config.toml
train_examples = 97500
crop_scale_min = 1
norm_position = "pre"
parallel_block = false
num_experts = 8
patch_size = [2, 2]
depths = [4, 8, 4]
residual_init = "none"
batch_size = 64
lr_schedule = "step"
warmup_steps = 100
Rows from block 13 of a small segmentation model, named by matrix and row number. Rows with one number within an expert belong to one neuron, the router's apart. Each number is 128 + 24 x the weight over its row's rms, rounded and kept within 0 to 255. All counts start at 0. Numbers have three digits each. After the name is the row's rms in percent of the matrix's.
After each expert's rows are labels from the 100 images, of 14976, where the router gives the expert most weight on average: "strongest on" is what is common among them. Only what is clearly more common there than usual is listed. The data: simulated fluorescence microscopy of cells.
# router: router (model.blocks.13.mlp.router.weight, 8x384), inputs 0-95
# up: expert up (model.blocks.13.mlp.up, 8x384x384), inputs 0-95
# down: expert down (model.blocks.13.mlp.down, 8x384x384, transposed), outputs 0-95

# expert 3
router.3 097:145144092097143152153102148084104145152141103105103154103175098152124111073137134105100083132186138108165122154106151114132172133132108174137125119109118170122112112096088148109138143138130124153102141123109095135145100153103107122181138124148106106125107114102136137167085090101147145125
up.0 094:128069130128122115127169144128129131129158127129149129127122128128131192126118089124190162076114167128118129094137149126112140150124112132127130129136128127178127128147128113127077128139107139112162117119127126137136129136141124134129128116149128118124172098153120128165129159122128128119
down.0 100:124130153147131118127116084120144146132150129125094120130128130118157114133136123129127128130148151149160126148112134111109120128190127126128119128155128116128143122127111131117126145130128140129112095123122127169142141112129171128128107128141127135139102098130118142110143130094124235116
up.1 149:130146095138152134105149135128128125107156127128148100128118125128126103143124111111106177136142118133132125135127128144129134141137132022128138131139110087134125123117138133123129129116113130133128129131107146130102110149127104119070121069113110147103133142120128127128138128168111120129
down.1 121:144123141128151131143128125199137152138114136126113124130140128129132146135138129131127113126133128130132139111127139127155165120216142161128128129123141122122123128078128069131113131128130122123125121109136160149100149123117174128180135180130173129114116112137103123127191130157145110127
up.2 039:175163128097125135128150161137133128126126111126128127128072128076129189126096126211143132128052128101132152130128104111204114131126127112128058128140128137128116129120142117131044109128124128128151131128103151128160173142128128102144128135128128127128145130130114128151129140104129128128
down.2 054:127128126106089096133147157091128128093132128114128120050128154127046110128151151127128095125104128127099128137128124152128141128140128167128169128116128128146134128201123128088127128127128160128128127124131131128128145102128179128167128128152138071180132128104134172125126128110128012128
strongest on: crowded; cells: ten or more; long thin cells

# expert 0
router.0 108:122099111152090092150172132116153115135105120172106173121132140180138107169097112158109180128110091148146137123109111134137112129192155171105125146108103088101112122098153144154154103144163116069091092134118132107098102147090091125171114152116156127127119116106112128144142155109120143167
up.0 088:134108176117128169128102117125129128148109115143128166132134127133112142149124152124102128135117128119118141171128097129153129130151143193119128128128160101141128132130129127123125132159109121127128096131134143129128159127128119128237080183128136133144129132130129129108110128115131139130
down.0 077:127142129133138099174121094006128102096113128138128138129126154104134128159149133128135127134130148125105121153133121120127129149244128120128100138126130128165126158166129118122143128139098126166128169079128122139109138081128170128088160106128114128128128122130128168110130128166149122138
up.1 106:132071128140144130128111131122127129128146128119134163155148136124135130116132098093132221102129086142174167114119125095225181126142091113140127129040116117131140129115138126132130129101095101123130138132133122131125072120136127130128127134146117156121118123132148151136151134150192140127
down.1 088:110123133128126130128134165026121138130115129140127132126134117137148132136109128129113136156120096110140127120103122130144087128238114125130129150128125098127128128122185121186131144128140122091119062139124136156137127153127162124126158162127125129137162132126112141128128128104150200137
up.2 068:152104126128101142135137088126114128170189135245165149126112131102106142127108125150131049121126133133123139110108122130136126128131123125128128128124127166140128139143130120148095117124130130144128115133092142122140150130126144126117125122114121127138198128127128123129113154145200126129
down.2 064:128173158119209162128070156110128129076108120124127148107138128160108138147153139108126128093142090125119117131124119128085170128142140135128153128127101096122128126162083095143152128123151132134140133127115108095129136088129094129128158128097082127138125148127128128122108125135099130128
strongest on: crowded; cells: ten or more; out of focus

# expert 6
router.6 096:130153150116109170119103095099117134078161124082122101110094134115126138117158139100111137124141121126096121092104154166161159149130147140135123125141138158142152129094134104092131128153127150136152197081123113140114139096125157138165071195132143167120070122132126122118187087073136078100
up.0 049:131127124148128156128130127132128129128148128120138133124128124129137138132127132104114166127123129103138124122111094214141137134114117155128126122096128128085128128128129130079132146129122128128145130128129144098129093134128131187197112165160153122100128103135061163146130127079103117077
down.0 098:128168129106144128128128128022135106130125128125126130127128152120131113153128144129128128158112150107129128160131152137129024123155116131128128136155128113127108128098135187128125114134128128128128124128128106128128110129114102128126081131128139135125128126126135128129135137127114140128
up.1 273:176094210127114141129101126123125131147096128133133138128124129131126167120099147136138071127129130150127137137125128134126126120136122210114123138140136142126127142125127127123119136128130132120136126130127137125128144140127129128231104153135156116126121151133129129122127136123156129128
down.1 221:095151033126132103130145086122149117109145132142118117123116128116152095130133118125116182136124124098131132098123140112073091125129123094137133124096115100141116124135128113146136098114126127114120100100121125143127098109127156125049158089094121140157134106119135127175116125137098133127
up.2 235:138048128128126125113171124128123131124138136127179121150105130133129210110131050113179136052116168130122131108148140150146129106137106127137129144128128131159121147127131128118059131134113123109148130119141139154120139108147125145129111130140127126125189138165124144147126143125138124121
down.2 231:098160140129138127131087116180129147130128136139119134123131128118136058133114144127106136136127072107135114170106124115121125140124142117129130123111129097118133122133144125144150107128125117141104112152100138125137109147128104134121177121112116128130097121125132116074112101092088162131
strongest on: crowded; cells: ten or more; fragmented nuclei

# expert 7
router.7 093:105123196158134137139103079090146118124126123144101131100126148093126122123118172133151116137177130124157123125123128105064135151086141128095115133086135093103092126109096113133135150116137103124122192093105153108142142115124150159103120104104133159100091153136115132110148114177170151107
up.0 095:151166196128108129106097086128131155191125141153130170129128113118135128127125173155112125125149147103131067152146116159157129117106133162121128109140128098111128128146138118113169143136110102103108132154132127149118133117142159121192172141131128110124088110137130141105122101129131129105
down.0 064:094152122143137138128132117125131075130128128127128150129128170127093156126087135127124143162128129126143127127128134089134063160132115106128159107126127088128127128126103125127127131136128126107127126124109120129127125166128123129128089108094128135089155125122088123153168127144074030128
up.1 063:136140199111124139167128152129116125128098128142128165128128131128129083134101187128071105141131105135150126127131125099166196106155149170097128129130128118113128163141191103133152128122110135128088127131129137144091105130129152125166133143127135122128119129201128128119128097131122164129
down.1 073:109131129129128128143122124119130119130111128138128135092114128122102140155140110134129127127128125117134149128121141140117222130018091124129131060150136159121159150078142159157127125128129127125127161129128103086144113102128095110127123122130124123097117161107146112127128135179113093128
up.2 163:128173186129129145124055108144152136150062128132134188132128121127096084148124150136127101124142089088136129170111133099167124130128128140132126128124135116123111128157156129148150120157118120130126131125100115138131103123132095133156124133142138127155099125127148120112115101123137131121
down.2 133:121130131129141107128151057153143108112140119119150112135127129115083121124129085117146141128130177119129154125115177100112097128255123149156128119151131105105100128135083137112114116131131121124109035128125119145128117124119163133115122093135154144149135124127106130163100124159099134119
strongest on: long thin cells; crowded; cells: ten or more

# expert 1
router.1 115:138138104137141123096133146214119104128117136108157083124130095113110141118108134108139136085079136144115139149142149121100090111108115133141124113148118125173133137140136167144138148133093090124124087137120113154140137168173108163102177103111117106169145164148117126125099167138110195120
up.0 051:120121144128147128128107150038130086156121128093137128128146143121103188127129121135134083142110179124145128130141111129141128128085128165093128133128131132128128119118128128106070128128128051064133203128133127128114128127107123142130109105158129211134170132137127171148127128126127124133
down.0 074:119128177089126128173128066136121141137159121176157132128153128108125120171084117172116112150128117128160139129128128139129119119152128081125131100079098069128093121098074105138147097126128120131145129128105168125143128128109116104054128126120115145088128129123158128095152124132140128123
up.1 177:130129127124133149135113091150097119110133122104121116144136096119156156107108177125124136155118122146172113114127120134164138120148110149145081146153112135127138119103119122097143163169133134128113130139101153134058129075119166115154074134119126177118118088118088127122103121155169144124
down.1 138:158107129125094153130126121149128137133056131156137168131139162129129147129121121133138116116136154130127138131146139138144120129077123186121126136143157147135142129133137119121103148137133131133136130122190149127117166105123138128216124179129137125104142141139102132150114135127139124137
up.2 052:135077187128148122120132128072216076144125129140089140163127136128128131127139093128122110128144134092175129128128127128131128123110101128128096129107098183127102128110103128112125131128134159128129154095150129107116128076128132128130127150136128129151132128127117144148196127131136077128
down.2 060:164082206108122157151128124049129120133153143126128130116138130128145071128129135128120126138128146128127128131148125134128118112146128064128128124143097128128097128127137201177195099130128128128135148155129121128128123128116132128137130123098128120132099123136141128081126114128128152128
strongest on: few cells; cells: one or two

# expert 4
router.4 083:137079131143138120103143070185122115084125147145163124155121147111130153119092137146150107138124145172162120116117078134143107126114126102137125097095135169139133109151111082103161109113142156130109096111151153150137137092149193101157095143100106143124146125148074124120135150131128139131
up.0 068:129145121125155131179116195109125128137087128160124129126090152110155119137136127145123130143128128131091150119141140127106145141118134143128128129159121100123117126129158101084132155129141129128124134128127146116139126132079138092138074136130179117130121126068123130144144123124147137173
down.0 085:127129127129072144113104133092148139129097128132102122125108123129087130130128145099129119127129125138128127136129126145140195097121130187126121159086139124124135088131139082131132128115130145129126187121134168128128093126135062128144125128139102091119129131123123120146133092152115135129
up.1 083:124087134129133129117124159184126128118093134102152121130130140132139121130080131132129117111076098151151130118129129126166109113156128128146123132188130162123161113134145099171166091128128101125130048124131130143115121125126140153158098147134128121060129081149122128126122129117151147128
down.1 075:130071136128119127136140109169128129126170118129128129129128159116149151128127121129195128041128121087128128107125128114133131145116128128145148103098103126160127128099108127148054158138101128096138127144132099128125128126128130098110097129128116144110150151169100128129116128127130185128
up.2 074:136146130137138128127120141088091132143144121114130106116153118076132136075126138129129113124115128135173157126129124124132129106135176081121120129158120130129187128168137132128128132106086128091143127149133139165128117119131163108120126125127086133126119079150088120120177127108153129103
down.2 085:122128129099119094128148118230129128134123128165079155129162102140142102137133073122125129128139126127036128147145091125086104128099125106130108128134134120139127128177092105123121125131120127127112105123108125132155150116128127137133115127131125128128114135123127117124086127128128126128
strongest on: few cells; cells: one or two; long thin cells

# expert 5
router.5 109:117154111113172129128147155182147148151134125127144132142111156133156127143176091117140136095146152090112148141158138094155165124083147107098139118199115094104169121134175128169119150170090109114144171131156095111144127122153123161127147113166148111137112101164170148129122095118133072103
up.0 174:151082136132143133127153133139131108092120124116139131177134156122134143093138105124143138108131136181139181129144116109165133101152103140123119164138134120132126137076065127125125128082118107130158124129133129127117127169126166140158107129131140171122132102138113145127156178154122121129
down.0 164:130135154117121128131101127123113149110163124139125154122146140128127122162111160130128147135130070091119119154092107171068137148052162095129124114091143115127145123108155118164116122105130131163115139130123163104159150141127152103093168116080115125113127147137129137063130118137128115138
up.1 192:149162127110127150153112123093127128117084126140121137105148133120141104169137168119113122194144139164124103147138109158137133140124131133108107116133122138085135129143129116123146151131190140144088149120134146103141132112109141105129120129116137096130066130074137118108129116136120123131
down.1 142:152098154127098132127140125126134127161103128159129150131115140149127162115117119161150111124105159144130125112131138157158171128077119143111126132124149178126125138104121147078120146126136112130131139117133143124098165110125072124229088196107152118082129134120107129126161142106132131134
up.2 113:123133120094134175168140136181128137134155127114126135109124112125135150073136089116122130181104126094142125107130137127131060130097126122156135120138133140131128090131149149122103131133120201122115115139113107133134162105070100085127151145146159098167133128047132107130080100126115099111
down.2 123:103142082130102123128097082000135165145129130153100136117132124128136095140115142129127139132128107131146110136129147116080158133177132120114125111119124104126107093095107090157131129129133136127120182109126141126126114136128148122128127140131135134141094145118126127132179111178147170153
strongest on: few cells; cells: one or two

# expert 2
router.2 094:142128144105091144135135128112134149152121141151095129148157155101137107156099149162137097167144129114142127095091156131099067132087121131132144113111153129146097122150127086113094096120168147163136075129100164124137128118115184128131130187100172099118107098120139133119137152118152119154
up.0 083:106128051137184062128173128150131120079161124122128134117128128127127106115127100115128171154164125129128146141126129118114113128132122077136142128113096129138128155106111128138128102150129128143104125167117113152103098131153137155081165117127131142142169152126128129128150176098100130128
down.0 079:134127116089109148133127060124096128145127126145128137111138165127067129131128125153066120133129068158075128128109134121180129129048117145129128156123129122145110128151115104109123115138128128142128106128145145123111130128128129156156127180128128128087128168128132128111154126131181130133
up.1 059:129129138078140129141130128131122128082134128160138090130093123128139182129076072122135153106077131115104108123113109128170071128125116097128092127093148160126131099132156126120128100136183186123128103131108105127129176084123110128164100149128170126164134116110128128131120124100146127115
down.1 061:128152130128164127128127128116128128129109128160140163128128117128090131187195116133128129090126116131105128130072128128098106123136128128151120120091128117128155128126107172137128115128128127128128115147128153128107128128140126128111125114162116129149116070128100128152188133233132086128
up.2 118:138062129123133127119178125107128131129133108119155107128128129128168179082163056123150132088114183155124138100149120116177134128118092128146127128128123124159126101122095122154092132122065127110151135129143130157125137132150157134106120123148123128125177126167133128137128135117103129129
down.2 103:110135101123105121128130080123129111137184105139114129130126120119127112119103121143128130130126148131128122129093137123157159137036122119139135110128102132138132102192151085122128124176117127129129113131123159125128090120129130131123127129143107174121074130131137129139179128091109130126
strongest on: few cells; cells: one or two; fragmented nuclei